A small class-conditioned image diffusion model, trained from scratch.
Model: 16M parameters, 32-pixel images, arch uvit, norm layernorm, activation relu, moe expert_choice, num experts 16, patch size [4, 4], layers 14, width 128.
Training: adamw at rate 0.0018, 6600 steps, batches of 64.
Data: trained on scattered letters and digits in many colours, 4.3 epochs.
Rows from block 6 of a small class-conditioned image diffusion model, named by matrix and row number. Rows with one number within an expert belong to one neuron, the router's apart. Each number is 128 + 24 x the weight over its row's rms, rounded and kept within 0 to 255. All counts start at 0. Numbers have three digits each.
After each expert's rows are labels from the 100 images, of 14976 (inputs lightly noised), where the router gives the expert most weight on average: "colour at peak" is the nearest of a few named colours to the mean colour under the peak; "top examples" is what is common among them. Only what is clearly more common there than usual is listed. The data: scattered letters and digits in many colours. In brackets: how many of the 100, against the usual share in percent.
# router: router (model.blocks.6.mlp.router.weight, 16x128), inputs 0-127
# up: expert up (model.blocks.6.mlp.up, 16x256x128), inputs 0-127
# down: expert down (model.blocks.6.mlp.down, 16x128x256, transposed), outputs 0-127

# expert 0
router.0:144105114126130160134113146121124085173122149085090129105113142176131122137159133079097185113136148115087153163121113130150128164144123104110154144171117137093141113112120128140145134090111141088109131125160102100096108105132143150092119140153160138085165140135116095134124144142155145088158090115098134172174132100120103150098151125108103122157148120117075119156145139112160125104138
up.9:097138131133115126128136121081139101142114109133079131125148136151138134126148122101158118092133143112157106103122106109122119082123177106135158125139182131144194109089165141112145123136173131161099137143147127113182121136159158118127120131145118113144140111115141114169155124131138146109123117106141120086099131157077133122169112169159155150117143191124118151150095143181145159100103
down.9:114139160146114093153164151128132123101153108137142154146113131129108129180104116129140116147138177129109133099097106171118138158122146107134134114170125163155146145098150161115133108134151154138103124141164112076165166132131090142133085132144158115110158101140131160114081147126138156080121114144163144093102138148136157180135068097146140145091113130091159122131116143157111164118139
colour at peak: brown (95 vs 13.2)
top examples: orange (96 vs 19.3); red (77 vs 39.4); count: six (63 vs 16.4); yellow (61 vs 19.5)

# expert 13
router.13:119124118132080109111121157135150106167116144100151200134116097162106145118166168144130138137127118125165126143115150122109110090125121097148084129106154146142120135097131139114136117108140111122154156167122156108149120123115089109084138123077175159187133132131146102151115148138131138175102111091119160136123096166105092124143127141138154124102127105112094165134108135177129135075111
up.9:159124124113086134162137116162106113168114123148100134097119129171126168143129104147108130099111110109127107136179123124155097133104148102141111102150121122125099097139139115057101125147155117156125086129108100124116112154128137167130161152159154170147123125114118122165162116130079190137109137130099131140188149086124125138128139152101131167098146125161142113091128141140104107093097
down.9:131153136131100109138158172080121072156121106128086172118159137139079110145120142164118110120148146143117126149108159138083176122141142111126153137159128099124093162105142130125131153105100144158160136137145101148117130131104083157125153182126174142139169117153116115091172121137132187101102098119120163114141130139155140142166135144151173125146124136139116133126143168112137148105118
colour at peak: brown (51 vs 13.2)
top examples: pink (82 vs 19.7); red (82 vs 39.4)

# expert 1
router.1:117121154172140108146091141129108150116127150144117109122162172096146133123116126068147147154122139147155095120103119139157157126116132136118118168126101127098161095062086103137100122090131176131121109099132105141142134119163148125147122129147126129118175134141122150120129143196082097108115117134121111137091133124134134149163157114166127100172161116101127102126174150145154118086160
up.6:138138054160155116120134108132118145109106147130132157123130152103134145139114124177152131146111124117117133128094176119101078135113131153166107145145162124124155139119087096131127125139130144153153139109124178135152161125111152114104155132097076108178138100133159140162109168133094139176068126116140123137098111156138135108136118158121160096150098134156141135108141116121084096078124
down.6:101124104100131144123183135124179114155134080100152110160094107151125106139143123151087132113136135135135134136132059175117124154150114125122138093128128147148107140144140155165131147137141101127139133150115142103122140172129145137136109120150120134124125175120070096106162082105170157126132128107143145108146096081092116123141132102094129171121141142053145138093119141115120139161112
colour at peak: grey (45 vs 3.4); brown (36 vs 13.2)
top examples: white (80 vs 19.4); pink (47 vs 19.7); count: six (40 vs 16.4)

# expert 14
router.14:152112117113150118163142098137107102152107160158080107096135130172129159130122114074136127100124143128128100122123098107115138096121095073124084144105106148147157101145117122116148151152146107142121146131175146177141125127160093102140152128162127126117116140140100105175169137148140143111148171113106143104176093091103115100141119113154144140090147094139099146115147135088118157115083
up.4:159111144179190121161132128117111120130111161142100124095134176140131144098136144117120108097095182124108080105133147127109131140107131111143131106088147137111130137103120153109121110117132152152165107127128119121123143138156097150142099143180108178123111104120083116141150165089109138156169153146131171154150127118132114154153106137143156112136071131124074088122115142107129118122077
down.4:104119113153098132104157132109108091114133106069120149153146149125153120114141122124114146131130166129086120157117104159126120152128155131139130146137136130111146158071147146149152113131167145169149115092115096089144110157112124143104147137133149099136156095162132173128090139156160163144158153135182141085091139133105168146167136170141161118139147142165157093101113138145112176120132
colour at peak: black (100 vs 35.6)
top examples: count: one (77 vs 17.2)

# expert 10
router.10:169086127155152159154093148160102151145153173119111145112140149176110128098132123117144140123155150156094115114075132105153165137096152091146095139140089093165137151107098138147150151096118138090165125099162108134098094110104108115135122104133156113089148138146105145126135131132092113155151120124130142185147161118117136142150115146175089103154133111140113111153152140100120106106148
up.9:135152160124089161175125084150159132131101095128097134136125161147152143129150077134143109113159099139132156147146102145155107139141133098125128161062139137129114129130131144087112142100130167140111095138127166093124132125131140112152110140107185158129120152097117117175162125137118161125078114110103182133128114147121164125102173118130138145114095127169165140108127125159087130117097
down.9:097159104106104117127131122102117127146159088105134128143144115118164112139106190159115116140074078104140138123142129166161122085123095153107133097153136094109118158112156121128127139125162099111155152151089145129155131116102104147152118191109089088097122153140087168129137169136109139100150130110113105101111116103077129111166154109078134168123112130113114125103128135132129129134118
colour at peak: brown (51 vs 13.2); grey (48 vs 3.4)
top examples: white (96 vs 19.4); pink (81 vs 19.7); count: six (57 vs 16.4)

# expert 9
router.9:117141151108145136073151097128158097139137113086090136124111130125119103123123139127150109162161139140148065129137154126159137083115179154157125118098136126119174149120162118155108162107111157139120172119097114109170131165153103098140124159125109120157151131133097147157088130101138167124151139147129133084139170095126122108144136162144155111125152174149117161123141101149165095113145
up.6:117096153121115124157071197093136169180119146144077113105135110104112125153145147120097146107102136115154137077132138139142158132144159103117126112120114132122102138146099123108100122127130104134108151150126105124160138117081137101154134129093120115121125137168159107157124154116069116123121131120146122189130135101108131098144165121126112117134141123188153133132085121165162136075124
down.6:117122137122117137125131140121169124123129118119139159107132141113117101102168148087130119143120108113103139127151165127135108125091142152109122171098164151141156150129118112138119150130139147119177130146140126111127146177156109144120105140147093147194113133129113131159100126145134148103132154120116152129164136148103109150138152135066099130120120157119134054116167159039142180145089
colour at peak: pink (44 vs 21.2); grey (39 vs 3.4)
top examples: purple (95 vs 19.7); blue (82 vs 20); count: six (46 vs 16.4); black (41 vs 19.7)

# expert 4
router.4:074135090128136111080151104129122095142164121101174134142125104096139143129102128124141112118103117133148127146149128139096126147117091122110123141169147139116173170138151121170160116096155111092089164137120168137125136134159132122131148114082126118167125115122094097077093138148158091091108157113157124099123148133121151133151132135113172159104153132109133094101173123115148119133188
up.6:151084140192127140142099135119165147141120132151080128121089155151121138102192149138141156131136107137167107151119159116136135124112187129134113121141116131143088118112165153118114121116140120135169108131128124169138128136151119133089116105137132149090155104177171136167112103120141153135129139150136104122127116139146092134099186098137101087149149125160098090116070116131130130095143
down.6:124145101139138114163141116105144141088133154129131129168126155145168120151163146036151155116147072096141133127166119137134103095127088134155118129125144182166127129141132125117142127155162136107152137097134173121148135108116161127124140135138147109137105139105157139117161133129161071151059131072124133134099149156122142147127146127136147130115116102094163127130134131138090091133116
colour at peak: white (64 vs 25.5)
top examples: count: one (45 vs 17.2)

# expert 12
router.12:122127131103144168127093162169095110101138129124095140114147159115142102128108132149071174141123104129127144171123123144140144165137133162103106121126097118097139103107088106165151152089144133085140098098118127128092127139122165158173118135146093127093104149174149135159144077189141132128118119114125149166121111105146140126120170126094108108144163114136119143123140121103095129147175
up.6:138135116096091122111181120148134123161124153119142109119146073138105102148133119128129137112097110154101174137155134104129104110171138108107095125144128159147108091164140118143104150165162122113137113118101153130092142127094166133123147150151107106157111165095143125148084134121122120107184169130100137134159128166122102114127145130122128144160114126175146111087125098112126052138085
down.6:126160155134112130122132104137142109160105142113062137116121181139138149134106124125141104125154152131163121118136113137106085105092156125136129144116149129138137120096135146077116109146133118137106111103097085076078115136121094093121104113157105065104126124133114081097161116102111135086148164120153170103149143131143142137168130139166131169116157137092170122081105126146120115108134
colour at peak: grey (48 vs 3.4)
top examples: green (100 vs 39.1); count: six (42 vs 16.4)

# expert 11
router.11:135131066154141136120112144141098129170139125132142131094124134103124123129145141144125083106105147109075156153108152146060100160105111114164132093133153144113162135134145117147116118119127098119088154109124120116143130127081121126101182138096167135201129134146134114101137143154155133136101101131143098139140087158122128155148142150139157138173069118155107132139132111137109115079140
up.6:157076120133174106161173151094116143107130169160119105120109118115104115127133159167147127173134113113110137117123108083122150130126111128158105137111107083187131138122153125130132138155134137138151070113129134104118140181108150158146115177093153141087101069142129128111165113114123116147099107160147105171117144099123143163131115113162122126126144128138150144091151109109114115088141
down.6:134146117152141127150154113120157135113139113109076137152136132129138101168119128121167093101116140145131097104127089186133161102084132179099121102130142152084107122130135155145134127114154174154120124153104155142152116167151123080133097098137090117152136137156121104151127129160113124101167159110101139102131127094088131070158138143117142111093141172125138125083117138179132147141113
colour at peak: black (73 vs 35.6)
top examples: orange (81 vs 19.3); red (76 vs 39.4); pink (66 vs 19.7); count: six (60 vs 16.4)